A small multi-label image tagger, trained from scratch.
Model: arch vit, num experts 4.
Training: 12400 steps, batches of 256.
Data: trained on flat shapes of many kinds, plain or patterned, on busy backdrops, 48750 training examples, 65.1 epochs.
Rows from block 3 of a small multi-label image tagger, named by matrix and row number. Rows with one number within an expert belong to one neuron, the router's apart. Each number is 128 + 32 x the weight over its row's rms, rounded and kept within 0 to 255. All counts start at 0.
Before each expert's rows are labels from the 100 images, of 14848, where the router gives the expert most weight on average: "strongest on" is what is common among them. Only what is clearly more common there than usual is listed. The data: flat shapes of many kinds, plain or patterned, on busy backdrops.
# router: router (model.blocks.3.mlp.router.weight, 4x320, trained with AdamW), inputs 54-107
# up: expert up (model.blocks.3.mlp.up, 4x320x320), inputs 54-107
# down: expert down (model.blocks.3.mlp.down, 4x320x320, transposed), outputs 54-107

# expert 0
strongest on: count: one
router.0 [126 130 142 149 173  90  96 157 133 161  71 167 124 111 137 148  86 156 113 135 160 111 169 144 147 214 130 119 154 105 131 126 134 179  97 167 191 146 130 146 171 149  99 105 171 113 143 163 126 132 108 172 133 123]
up.0 [161  75  78 142 144  62 178 182 102 112 122 103 125 163 173  74 161  95 115  99 152  98 105 204  95 111 132 133 126 128 179  81  99 135 122 149 114 170  84 125 120 115 110 116 138  83 134 137 156  82 111 101 117 131]
down.0 [210 124 116 115 138 104 113  78  95 138 129 129 114  87 150  86 135 142 145 122  96 132 143  49  94 110 158 118 155 176 128 139 149 131  76 169 136 116 129  90 158 144 107 124 155 133  98 115 141 139 107 110  71 226]
up.1 [142 109  77 110  94  76 153 143 188 163 152  70 145  97 124 114  87 124 119 123 103 102 125 168 141  66 207 148 111  85 150 131 162 149 129 139  89 163 112 132 117 160 144 153  99  66 162  57 134 174 161 127 144 124]
down.1 [112 165 139 126 114  87 140  78  94 127 148  87 104  64 109 122 148 123 133  79  95 133 111 107 122 145 139 117 102 123 165 124 101 139  69 154 138 173 127 133 158 118 137  65 152 103 141 135 129 195 207 154 106 136]
up.2 [112 106 143 133 120 151 127  96 165 124 145 113  74 110  92 107 125 141 122 132 134 133  82  87 138 167 144 120 168 154 145 196 120  94 120 142 112  74  41 111  97 176 136 116 149 117 114 109 119  95 136  94 164 167]
down.2 [238  92 149 118 141 170 132 146 110 159  76 100 142 142  95 116 196 153 135 151  99 156  54 141  78  91 115 140 134 143 128  94 116 121 170 194 107 165  78  97  61  81 150 134 147 129  97 113  95 136 109 131  75  72]
up.3 [135  93 102 208  65 154  89 130 168 124 149 148 157 160 171 175 131 123  88 167  99 159 155 129 103 139  50 102  96 108  67 146  64 124 146 165 130 141 134  34  92 125 142 159 150 152 122 137 136 162  98 164 127 162]
down.3 [132 176 157  96 174 105 132  67 130 120  62 114 129 146 108 116  79 124 168 102 104  99  80 135 158 140 108 135  82  67 150 127  98  48 124 104 146 147 101 154 163 215 176 148 146 112 116 142 110 131 132 143  78 112]
up.4 [133 156 134 147 153 153 102 124  53 141 167 155 159  97 110 120 100 106 131 181 120 123 154 137 141  82 127 117 119 164 155 107 131  92 101 130 149 126 138 203 133 116  96 154  95 171  85 145  90 106  98  84 137 156]
down.4 [108 129 153 103 140 163 157 144 125 142 153 172 123 158 144 134 124 124 164  75 131 123 154 138 108 134 131 143 132 105  97 123 175 157 110 165  79  96 135  88  93 109  34 181 104 155 163 107 120 130 117 164 185 117]
up.5 [129 145 203 123 187  79 126 127 141 121 147 144 109 166 162 138 168 159 134  77 144 119 203  94 139 141 112 179 114 116 135 169 101  59  40  85 155 172 148  58 142 102 150 174  98 214 174 126  88 147 155 180 162 149]
down.5 [151 131 148 162 127  70 208 129  55 141  72 151 142 132 175  93 105 195 145 140  91 114 114 170 102 179 132 126 127 106 115 150 117 173 130  59 130 149 158  68 104 184 112 142  99  98 134 174 146 148 112 161 103 112]

# expert 1
strongest on: teal shape; red shape; count: three; hexagon
router.1 [ 93 153  92 165 110 105 115 207 110  69 191 105 154 189 107 170 109 113 179 120 156 154  90 110 119  85  85 114  81 134  77 123 134  89 119 117 108  95 167 152 103 118  99 140  83 139  85 143 134  89 160 100  82 132]
up.0 [122 132 136 155 114 122 125 135 172 195 148 136 145 170 120 134 122 179  75  91 131  79 201 153 159 129 156 104 199 125 144 148 130 119 104 127 115 136 226 113  84  91 134 105 120 165 166 125 124  90 146  91 158 111]
down.0 [147 119 140 134 123 106 107 150 178 160 149 104 127 148 114 118 141 150 172 141 139 139 132 133 158 136 111  82  73 108  87 147 133 120 189 112 135 182 141 121 111 122 141 165 155 172 100 132 156 137 152  67 125 112]
up.1 [184 120 109 139 112 157 113 133 111  99 205 110 113 194 123 111 115 177 155 148 158 154 126 180 151 136 125  76 151  84 122 125  95 131 151 137 166 115 181 126 126  47 121 161  96 172  93 129 159 205 138  87 131 103]
down.1 [161 142 144 114 166  79 102 145 152  85  81  80  72 169 119 138 103  90 207 115 115 116 154 136 131  79  99 139 127 228 104 142 159 148  82  94  75 111  92 174 137 127 137 149 123 157 134 106 115 141 111 138 186  89]
up.2 [148 145 125  99 106  34 121 133 183 141 183 161  77  82 100  99 123 138 113 166 117 133 138 132 179 167 104 121 159 122 122 101 111 102 154 146  89 193 116 143 164  85  56 125 138  99 157 156 151 124 124 111 163 156]
down.2 [104 106  62 109 133  96 146 131 114  89 165  78 118 195  84 195 146  82 129  95 139 102 210 118 148  62  95 112  99 157 139 140 133  65 111  89 100  60 129 115 129  94 134 165 128 154 171 105 135 161  84 100 140 144]
up.3 [119 137 157 145 125 145  81 131 162 116 126 109 140  88 135 144 124 155 178 103 192 150 132  75 131  81 132 142 140 187 110 120 101 134 134  96 202 117  74 126 166  54 144 146  97 184 186 162 116  87 143 106 161  81]
down.3 [110 135 156 142 143 108 136 172  89 123 128 105 179 139  99 112 133  85 139 167 148  81 149 185 151 113 114 121 125 103 146 149 138 117  79 127 114 185 129  99 146 159 165 153 100 109 167 126 115 121 163 158 138 159]
up.4 [119 121 178 166 141 124 113 111 106 128 128 139 121 113 140 164  91 161  67 161 176  93  93 139 178 118 135  84 207 154 133  90 163 129  89  89 140 151 150 102 106  98 155  98  78 141 119 160 101 153 120 124 188 167]
down.4 [ 97 151 114 145  99 163 196  63 150 135 111 120 127 142 146  55 163 154 110 118 138 175  72 206 126 165 167 120  94  32 113 132 191 164 110 122 151  64 114 104 161 104 125  93  92  86 167 151  35 173 126 101  85 129]
up.5 [147 143  88 140 166 114  99 120  77 184 149  77 103 128  98 123 115 136 165 127  65  65 155 139 130 116  57 121 119 151 133 110  97 174 213  79 136  87 152 154 148  86 127 113 180 150 150 128 165 111 122 179 123 152]
down.5 [124 129  69  71 174 150 175 125 104 201 128  81 121 115  65 122 138  81 137  92 167  51 170 154 152 156 119  91 109 114 117 106 108 104 173 162  91  54 119 125 132  83 104 126 170 172 117 116 141  83 150 225 141 132]

# expert 3
strongest on: black shape; drop shadow; its colour: black
router.3 [146 173 135 138 109 179  81  66 114 123 148 168 152 159 114  35 114 123 106 129 115 139  95 164 151 160 103 118 139 218 114 131  97 121 145 110 114 126 138  67 120 107 143 137 152 183 135 120 152 137 147 139 140 156]
up.0 [ 99 145 116 120 101 188 167 122 125  77 143 159 171 132 135  78 121 115 195 110 175 144 146  99  99 145 114 146 127 126 182 144 157 113 107  93 103 118 136 121 129 145 130 128 117 141 115 132 182 152  85  92 153 153]
down.0 [164 139 127  99 157 121 101  87 126  81 166 151 133  76 159  93 126 177 110 136  93 109  77 187 141 150 142 132 123 139 113 156 113  84 128 139 179 127 208 113 134 109 104 147 139  89 106 156  73  97 121 107 134 105]
up.1 [134 176  78 110 157 210  90 125  90  95 116 144  94  57 185 108 113 100 149 185 140 136  79  71 153 102 147 148 191 118 137 120 115 102 109 100 156  97 201 154 136  95 103  99 102 162 131 129 185 138 151  94 115 173]
down.1 [ 85 204 169  96 150 133 199 157 142 130 128  87 153 184  89 203 124 156  67 200  80 170 172 113  91 132 144 119 141 157 108 191 144  89 110 178 123 111  90 187 110  87 129  81 106  77 125 144  75  99 151 125 171 114]
up.2 [139  88 119 137 133 110 114 120 154 103 123 139 123 149 142 191 116 165 136 123  85 109 121 144 117 154  84  98 178 146 123 179 202  75 181 153 146 121 175 128 136  96 105  95 134 186  87 136 166  98 135 104 131 121]
down.2 [108  85  43  97 163 187 202 101 138 152 174 124 171 134 134 105 155 146  82 126 121 132  77 173 114 103 141 126  61 137 106 106 137 130 155 110 133 136 127 127 164 105 110 117 104  97 182 109  92 131 136 161 166 130]
up.3 [141 136 141  91 117 161 142 120 115 120  56 103 111 109  97 154 146  87  87 132 133 112 114 119 174 128 177 110 149  99 134 100  69  76 203 146 103 114 132 135 200 210 197 127 126 131 123  79  78 112  61 131 162 142]
down.3 [111 130  42 135 115 114  87 112 102 166 112 119 129 141 135 107 223 174 148 143  89  91 142 104 152 142 161 110 116 113 138 121 116 135  99 115 129 121 118 188 123 167 146 118 132 109 163  51 100 105 158  89 137 144]
up.4 [120  91 130 150  90 168 149 120 163 201 104 117 186 157 119 141 158  96 165 133  62 182 102 131 140  63 125 145  74  91  92  85 142 115 151 122 138 107 131 113 119 138 147 121 152 114 124  87 103 164  80  71 173  63]
down.4 [111  78 100  67 123 112 122 170 135  72 106 169 137 103 120  97  77  58 105 116  73 135  98 155  56 167 120 164 112 109 117 126 142 117 124 128 180 104  93 204 169 214 147 117  95 121  53 133 104 178 179 103 195 138]
up.5 [ 88 143  95 168 163 132 107 188 115 196  91  78 129 119 105  62 118 117 134 157 127 151 124 111 154 141 204  57 141 122 117 126 114 126 112 116 107 218 165 114 135 111 131 117  90 145 133 118  51 120 154  82 162 122]
down.5 [101 107  72 160 182 127  89 127 135 129 121 162 137  67  89 120 107 100  82 126 151 158  72 146 171 141 141  62 182 133  89 115 160 167 111 137 146 123  96 107 134 118 148 137 163 132 166 115  98  72 123 110 145 123]

# expert 2
strongest on: count: one
router.2 [ 98  95 158  62  82  97 170  97 110 140 121 113 103  87 131 189 170 110 119 120 117 143 117  91  94  74 101 146 134  34 135 134 177  77 127 111  80 147  87 108 140 129 111 123  88  60 134 127  98 115 135 119 139 115]
up.0 [132 200 142 138 139 135 159 117 112 152 118 104 156 104 111  89  91 124 171 133 154 140 166 190 134 150 133 162 105 132  93 186  76  73 107  82 133 143 100  76 127  88 109 135  99 155  98 108 142 164  59 127  98 146]
down.0 [157 166 100 168 153 169  57 131  55 121 122 148 147 126  63 105  95 172 131 171 127  74 118 162 111  93 113 114 122 124 150 132 137 148 212 137 140  95 138 111 156 159  98 119  90 140 136  87  93  83  99 181 145 121]
up.1 [163 110 177 123  88 103 162 118 100 150  92 111  74 109 119 119 172 149 134 169 145 131  99 158 148  75 158 161 121 116 101 109  97 191 148  43 144 180 153 136 126 136  84 171 114 103  94 178 122 154 139 135 125 165]
down.1 [145 136 126 127  84  80  89  98 129 108 134 176 173 153 124  99 151 111 148 122 123 137 155 149 120 166 152 143 156  94 123 136 130 151 185 152 163 139 155 104 105 156 122 128  91 172 106  59 124  84 156 128 146 158]
up.2 [131 199 165  99 137 135 163 179 114  95 107 180 105 109 194  92 124 134 114 118 119 155 108 128 139 117 138 145 187 153 148 174 160 117 156 163 198  91 140 145  48 149 103 125  91 105 108  74 206 172  60 121  93 124]
down.2 [128 113 108 191 123 100 123 131 112  58 107 104 169 100 105  86 117  99 103 149  99 102 113  82  93  98  84 127 134  99 155 143 125 162 148 124 116 154 108  82 129 226  99 119 136 171 156 115 159 106 165 118 120  87]
up.3 [176 130 150 110 104 124  95 116 147 103 213 124 221 127  91 179 163 133 121 134 132 135 100 147 116 113 114 129 122 158 114 114  95  43  96 129 181 148 111 135 169 129 155 160 155 114 148 102  94 168  98 177 112  93]
down.3 [ 86 101 145 173 167  83 137  80 150 205  91 101 134 109  97  71 187  98 119 148 116  87 161 167  69 111 103 105 167 140 112 132  81 194 169 145 135 118 123 126 121 193 142 115 142 125 106 154  31  84 157 110 165 159]
up.4 [136 147 136 157 113 110  69 139 126 116 121 125 116 113 171  96 110 131 154 156  85 186  99 141 174 118 110 140 145 115 198  76 114 173 101 142 124 154 146 179 141  60 162 121 136 170  69 100 113 142  84 189 127 137]
down.4 [145 197 106  88 136 134 134 149 146 142 116 112 143  94 193  96 109 142 107  66 101  74 130  89  90 131 101 118 106 117 177 112  77 143 164 116 143 138 106 117 136 121 129  92 120 103  73 126 128 214 177 161 138  82]
up.5 [ 94 122 140 145 148 152 121 127  82 184 196 114 122 203 129 132  91 108 150 155 131 164 130 124 134 173 139 151 213 148 155 120 149  74 108  66 141 127 118 134 123 170 154 138  89  99 133 107 149 116 113 143 118 105]
down.5 [162 168  92 137 104 167 186 123 189  92  98 168 109  99  20 167  72 112  86 112 134 159 117 163 149 165 160 156 165 206 127 155 115  88  99 114 166 167 166 121 172 113 149  99 140 182 143 123 124 125 118 121 157  96]